Rows from block 3 of the text decoder of a small image captioner, named by matrix and row number. Rows with one number belong to one neuron. Each number is 500 + 40 x the weight over its row's rms, rounded and kept within 0 to 999. All counts start at 0. Numbers have three digits each. After the name is the row's rms in percent of the matrix's.
After each neuron's rows are labels from the 100 texts, of 14976, where the neuron reaches its highest value: "fires on" is the input token at the peak. Only what is clearly more common there than usual is listed. The data: drawn branching plants. In brackets: how many of the 100, against the usual share in percent.
# fc1: MLP up (decoder.blocks.3.mlp.fc1.weight, 640x320), inputs 0-159
# fc2: MLP down (decoder.blocks.3.mlp.fc2.weight, 320x640, transposed), outputs 0-159

fc1.111 152:450497491547446450526450553512425453482509506612516526500524547569479486498528541460577516470469469515478479490531439612509434476518494510472521515474526467467492522528441499538532508495473488496520514544517535510493541481480457504497476552529535499485549518442445578535421443501601524484541536507510473491596530515505464457496505495462507469491577458521462519521509537476400446513446525551472530489565523544505459466559556460483515459560505492449462465433543475484443475500444553
fc2.111 156:509521450538458479562498431555482540493470517504496507496481510467529450465537498546500560488523442501494438488500477573472550480491507477488543426471500501491543519511531478524515434521488548612473471543511504458463522475545485525499450505488492469586488506482590562494537482465458438559498491533547447473478451525502496508498538594437519540537472510558554505498586457495471479491517441546513508534476499480529490511569430541484506541448533563435556530502590551506490521521477490
fires on: "," (100 vs 22.5)

fc1.286 059:490525489512440436437545501481429578462476467515516560508472445440457441454506586506457442483524567535486475481541462472486473487547513502462451543558512542541488497484515448508506541498454447421421570508494501523479519481502554509575464527471540495545498540498463548430489485507431482478482525523471555456563470510502472475483518455502591515497513562507510487460502527543485471535513471535448452466545565522519545542506447545528509468493587468412500440543542532477512614441475603
fc2.286 055:488533509500504547527492518484617493517510492560438495515523431519526542531521483395434493537447515424559501455468490466492520515496522461555481451518412572421418514504456493545593474507496504526543453486497504547531581502453484467531554528472516472448497437506422507549501498558503543465560389570534464480485517572477559483551458522524464498482495451530516546498529513526470459538457499447522522526543461412513527448428515505495534538502481496529460529430475445519473520498472477
fires on: "at" (100 vs 2.1)

fc1.228 071:516478486481529486521499514392551526509452505461541481490503472507512556486525595476521498514486520416504501539453519482392454397566535484474532490509459485558558523445482472499452513485538483449489467517559481488505498428511465531477525505538542466463459395482563508510493500509577533549450611486430486428513482460485502462526506547461411516520491505529546487480561619505418514458555463576442531521425514457560548492495546461473468542467493587419481460453564521549469550545487554
fc2.228 078:567539453510483480491554455554540428512499524463421577524497428471580547527446493486492569477457458454515439557527438510558497535481516456516452537510473550485457558548492586480526500484413450482509401476518553518497455563524576554512505569456560508478480524529498484507467486498453440437504473425507537514481537535508543530463469506543471533482527512509510468497510460553455481519456527449494492487490461560495474414548434478511479534469583521479552556515495479550551473547532499
fires on: "pink" (100 vs 1.7)

fc1.220 117:451403496508550447449565481471490492545501511523485518436510474468474478509411520570544437483531566526478494458454434529526510528524432498561498429534551497491484521472523553490503546512536533539539478449519500493473552542561445485554590496437531515461484481485571463510482396473620487483561541468505468508466516502482542491555464502462522516508484452508536468487504451521489491564513529498482465550510551499540467443555495573462486517569498496490483519450571586528487515438518521
fc2.220 138:584463556492499527448481577416518462537544450543473452546581504474455539559519537525524503530571510496497510442489500543494489486538505585513514492496514501494540517493549538497449499490523478528534546455496449524508487560526450464469523488465525474503489565387556452525546469500543469446483350496526462523463485503464481506521569465513457539519530479560481539528460522494454533506536516539474484484492548525506554497511481547470499460468467578518499486444514571537517502479563531
fires on: "leaning" (100 vs 3.5)

fc1.193 083:527549519434528535572459527461531492481500501527466545522535500489525586497519475426483482511478527533475514505525527523483500501553512512518522517529458422452402437484555450504515509507450489473613478566490534557496529532540519475453534420459521481487502474510506464536551533479510501514508475482407495488547498471487478461503549556500479558438418489431481491451497543521528519539501487509550501452467417475558473491534499485522523471465451514538480437511493449496473526507463554
fc2.193 086:498541494516438534390437513634487458552507518487537471518510500510529501469498461532457512488475458554423523462470462438584479498512518424486493534533529572497484600501482476479504457540553440458572462508490532463512480390477448568526518496553489557504424488538481513476505588562511482469529433499453542507516496472545561500506479508485481503501477511522543482460500585555514451487498504516482501514485414532529412507427548569527518487460487448495473497449492516466485469454507487
fires on: "leaning" (100 vs 3.5)

fc1.599 060:509470515512543443539545532517482550506575483541482474532493480568457456522446476445500526492429513456553531524473480519529489495478539592464525519504508475459523509481544497479495553531491534447441542453504455477499556512513515470501535474525471469484494583513468442453509572486501554533564481577495540558473506570527514485469543443438513495503524488486483485450495472558484398526528410582454559585528472508521455485484457473466588453497516479519543532469595491511498470468483512
fc2.599 062:461547551544496498514449528488547523495464475517418533510523476478509598487517451524467504513531543524483477449530529519516497496492494494474469536512435499513488488570543520494508545473547517528551472490470490467515492559484483519467567467548480503523536509483551504508477494591488466415561373541471538535492508501439478460462490468476471500460493503492476526508475513505438468555535492488516406475504495545517563526503540406532502512562504637500464500526489467489501543532533517
fires on: "leaning" (100 vs 3.5)

fc1.315 099:540477494459520355493441518526502542529532443486528466555514495458515485584428506508558540522490509510516549554484466530588479515523516549513496467528451513442512552553463545467494538561427517512410413421478482489457526562468544483495532462521565472514537556498503496464513466509463494487565559501448427555505510540498488489541464449488515547418431476506510431460484420530488505530522518505516511505483475518495492465521471465550576493465497514481495474493539489460465638525481545
fc2.315 104:577476520492523576490479502525488546508591459565560447464520449462505481505521531536531486495466491521469452441588490507530483455549530463518563554529505525506566549510532534560497503496597529504509508452533450549551431463500446484501603468451535415461433549430521403489502457456516498458533447462411489471528409495461513454487473487528508461553499485534558490519455511485444465492482442542525464529535507510495495500495522520480527495443485529524411462456545582532512507488534513
fires on: "leaning" (100 vs 3.5)

fc1.284 148:469564512552569494446534504461457510500465564496451554496544444488463480457528559452469512459509492462460518478513459492516440551469509505520517490453476500520494429504535568491481524420508550484565571480498464485500558509470512455586518486514500580519463499480490468576497546500553490449541468486549579558502471608543484509537529508509507488465534395536514480518563419459476506500578491580452500576528547505520448483548485501450486528554578457454559516489530529471497441461506487
fc2.284 138:489491549465520514431573508411497450523508454599410466456553490514420557424446547450504540492545501544473483457558487582434468499464483570508485555448455514517491500502521536482466568519569554500511521546492515539525500555533459483536492479541549518508585533464522478452455611524525523505567451475554514528500513521502408503498578553530478477547482438551435522485516513508452532472531520542504507517463581567569531481501446465437482511504510493417513451453522516512518533468455468
fires on: "," (100 vs 22.5)

fc1.236 067:451438532386526507466473431429487567506523511461411530459517455524510522553479530505460520450488499515469498471425501507476544501505498511499517521429483533557487420523487415486544398547442573456485416475545452465500556482487550533502564497553514548437453490527549476499497508464518521501499508445467514516549497489480480520515560591490519559437519524488523496467486524484447525588541452476493486486508458442503571511447477560478466497514473442520537491417540538485501511496434479
fc2.236 073:484515449471500450420541484510484520536365524439506481487436504478506476401493413497504465475487420438533547434445434538549500494543517487491566451501501567491537463500423526543529518590535470493408485486515562412527558568493460440417452535484527441557500535492500492541475519538564517534520478552554490524483487531507476500492499540442504500457526497470537505586467511490401545451570470529575565475497519503537463508495445534523476523462488528566532542513538470494504475512452478
fires on: "," (69 vs 22.5); "pink" (13 vs 1.7)

fc1.294 079:538531435459492513530478469451470496490462551478541489526468479530513513534468464482436488473468548506551433412487463434497486467529493540429511471522480495484465507558494532470509532474486490475490472493578498479558393568522556499502498484545533543506502449429522493549509465508544520495516575521480498532527523393435461466454461526472569477406492543579499490503540533546492541546494492510500474509587505488457527411556540543588456477448441496570501544493517452531439549497471492
fc2.294 093:468466567471502486477448498543536537547528485459558505461468523495432414453531509499557474496506509455467503450493576514505431412574542528497474511458546608452490487452487469469469535492421492486526421530533500483461501479490463486489493429471494440514448493578420412523479557450488484485439531477613572472533549512498600495486445527484495439486589501441537543489505455547470501431507473515488552496494431593543491487484527483520512553435528508498476545534504574475548434489481503
fires on: "pink" (100 vs 1.7)

fc1.459 078:563533533424481488482468499483487523509504475508474465527517539425500471485473527504485569406522479560495474462492505496530478605525473459524515556528497507459506462524505476500507466527465480464567483574442463502526502526460482543495564558532474495420529551529465496572492452527508493510546482464470513500505560512476501511442533479496492468524535565502388486523504577504502518515517496549512471548456540533471542483490542554534483440501443541471571487467459538478427557585444446
fc2.459 085:527476497524523481572522542481451470563525554529475478499451533467526482421532449564493418543609461464461530429536532553548487532523536430466486550500611516446497517481481518536534455598535499511519497550479429574523508467475459479500503503502522428440516559486518486509484482518438542493434434499461540563495508494465535438446502513450496520505583460507429590485459505554468480545526455503471472548506471503558515487538549557536516513499499462502468500452505568472498521535530475
fires on: "leaning" (100 vs 3.5)

fc1.188 060:540529480451525464432518606554501584517453535518453487442612461498527418441519517493480483480447457472439476519501462482450500537512554480519577513464455438570457426606540446495526530511459468480501523568488492455475552492500548472484487489531455494462482503547500527526467541549467574553489536564471531463439498547476412444447573468457498477517509427474521483454538471451542511533502519601504562558553504431508458553454486449549572471562614489546549461528532528453505499496459494
fc2.188 056:510455477558536421486541485462496470426474404521489466487421461480445509542511498499516513506483535569486540449501477479562475526430536453495495553508511536445483592419520578452452564506555489499458454479535549521518524465494553468436489448484521447572477525523497526456539471490535518496527528443479465491424524503573529533534501485569484535478453482524502578556509421531435505471430473473476507493523491557527463488500427491525529482428524511463496484517497508551504501516489403
fires on: "," (83 vs 22.5)

fc1.469 095:458528460513465470480479521538483449442573493508484527488451474521498517502455407527520521475514498525545435485512493489454521478443518498480471475513474432484475528471450512529503514459468549491535514459526527471468530486542525588547466537431482471506437502539534523525553537498565546519608593534512516587459566428494488540515491511449559468498495493546516431482565455511508459530531528446498522516585488544531502542559515588570544470554455450512496481509515481460427491545473531
fc2.469 109:508504488548503532428450465510530424522467429486528556503476533517484584493534479554502503542506549502555553527483490543562579516493447556547506467480454513501551464456491522492474497446475447454477475498469470479474480481475509519525441496464444478515516482579501590553465499510462514516539527490468531448490514486524502506471457472501483449476436505500503507505527485441490492488487542487468508507471469511437517463432510445528474430505555475546555451490527436535474533560527545
fires on: "," (95 vs 22.5)

fc1.578 069:487483514513451464539492473501476497476441526543463540484507519604464536456505521517563538497447478546540539499492518472497464510564543487508486549485480627459470489491512431534526544499492512520496519495480496466504561441507552541536467523485484504446553564526473482524505453414559451537509422462546510566506506495546502421467519476491452521546483498499446510594502498558504545552500496602529469490532496507494427490547545479529490435536474526496505486449506523463446587483489490
fc2.578 068:477467493509506547511558502524503496529489580465540450525466530533543501471507538506506472455508528460522510455542474487531531461517511498558436470486540502579419515478517474516538499533468548538512434513445471524569505450449512493471586507457530516466507551489467505457550452592423474484445459481548495492574485519453518525481499508497447524450477496500545477472507544507479453465533489408458539459516491542512595500441471588573468502485524524558468439465453477504566485475582555
fires on: "at" (100 vs 2.1)

fc1.470 074:486451534525510433422478526466477512513514513515423458492463466518438414541495499520535460507501497463559554480523472527538453449528542458554513470411489483507566518510456510533523504515421465525431500552515406499475592491518480522557537527490495444455460533477545530622557513505519524450536470568538478551510495534531446503509550484461475468546531546542532429497549553491488564550498490549480566470409490533557477434478504465447592402562483440533497481515507415484446509489502477
fc2.470 064:482545569427462505552445516456568563447566502507509440521521518565463482490492583474532492505514577532480483491524501472457476452487431559483569490556536523560484500550523525488475553505563481522509482519435490521549501508477537538469562495502529499561526487492530482479540457485519523584484506490571496526572547512431461464478449487530508520525468385471567555490441453515493442547469480524479439500534479537544415431456501552532469509507421549451486581494480479512582586509416524
fires on: "at" (99 vs 2.1)

fc1.618 060:506493508540505421406521474475461439486435462502485486405503537522535555496547457508456498515454520549522503491522584534531500488485416512516501553492502551463466442481495459508515424469516459518498513511412488497516469525590552472542521512470572545602543520546493521560547463486458484501457465547450495525566485537450530529488452518501451480562485463518532515499563496445492546463605418537519494474552579533514401553519478475487540535546491597435563524476489479541539546453502557
fc2.618 061:490508512378468559531539510566512543465531441518517518508502434553473480470525523477518491534467505474496528454498411435602509495513477508526538456499455529517526504493438414529483454538532436503459447527536486501584516490451460527528544522494503449492471405474458505445455500543517547512442485489509448501402513512498545508456532489508526549470532515520586545506453527448495455517494527477534560570540428490523449569465442547499536470560503471503427512490471507525513473448507472
fires on: "at" (67 vs 2.1); "green" (22 vs 1.7)

fc1.122 131:501533516447456460495489479488499490496511531541447472503551577496462435486483401554479468487537452485490525447496479541514514508479549451498476567533445463452414553535436428588506418502589501507513509525468495546525507483429444492508615511464554465445524478597593525547465488548547481474540444541488457498528454507492522518406539516524434533582514552556524465510497468528535530514544458517561502477484481518571522455472495484484514542487514513524456536457514566485466510529478502
fc2.122 136:555580492467447562545510432441440475487443597590528448523505616522438462505494521511526547511545515495448487514530456425498424493497491490473470538479465471566430484531466518497516514501505484397490545569532561455541459508421421530544457524519479487458555521488464499445434528489572540493448492493510513491486491489498511474498534581520545618531505519492539540505508501512411468475533458543535515505467563516495573555493464429468481461507544464406498516486492512489483464559488526
fires on: "leaning" (100 vs 3.5)

fc1.206 057:431526462448526566546459563443504534535498539511507424472504491444494497463544511490544560549562540443589462465570535511475448486449439481505443516605542465532502533447475505501532573524470445414457516497489508481496480467424540550473476495548444549534533555553479364480514453468545527515536524442500484528529437473458481548455517510402475487488469518526499526498485517421527477492494447531521509509448435542527488472479517520535500451482604472524486584468528559488544584422470519
fc2.206 066:503519534504427455437484509532465524496482532476513493478540499499446464404477453435500511420437494517448483574476512471529512486517513505488473529440512476571440460556493518519476554500542511487501582532462551411540507557555501496474551527464555470453562505519477577472498517528459490517496454524556438500488538581497502472413523504517448480512562518486493540537549481571612565426513511467514457552566544470480568418504500542452556554520507475530511501443493493499505460627481543
fires on: "pink" (100 vs 1.7)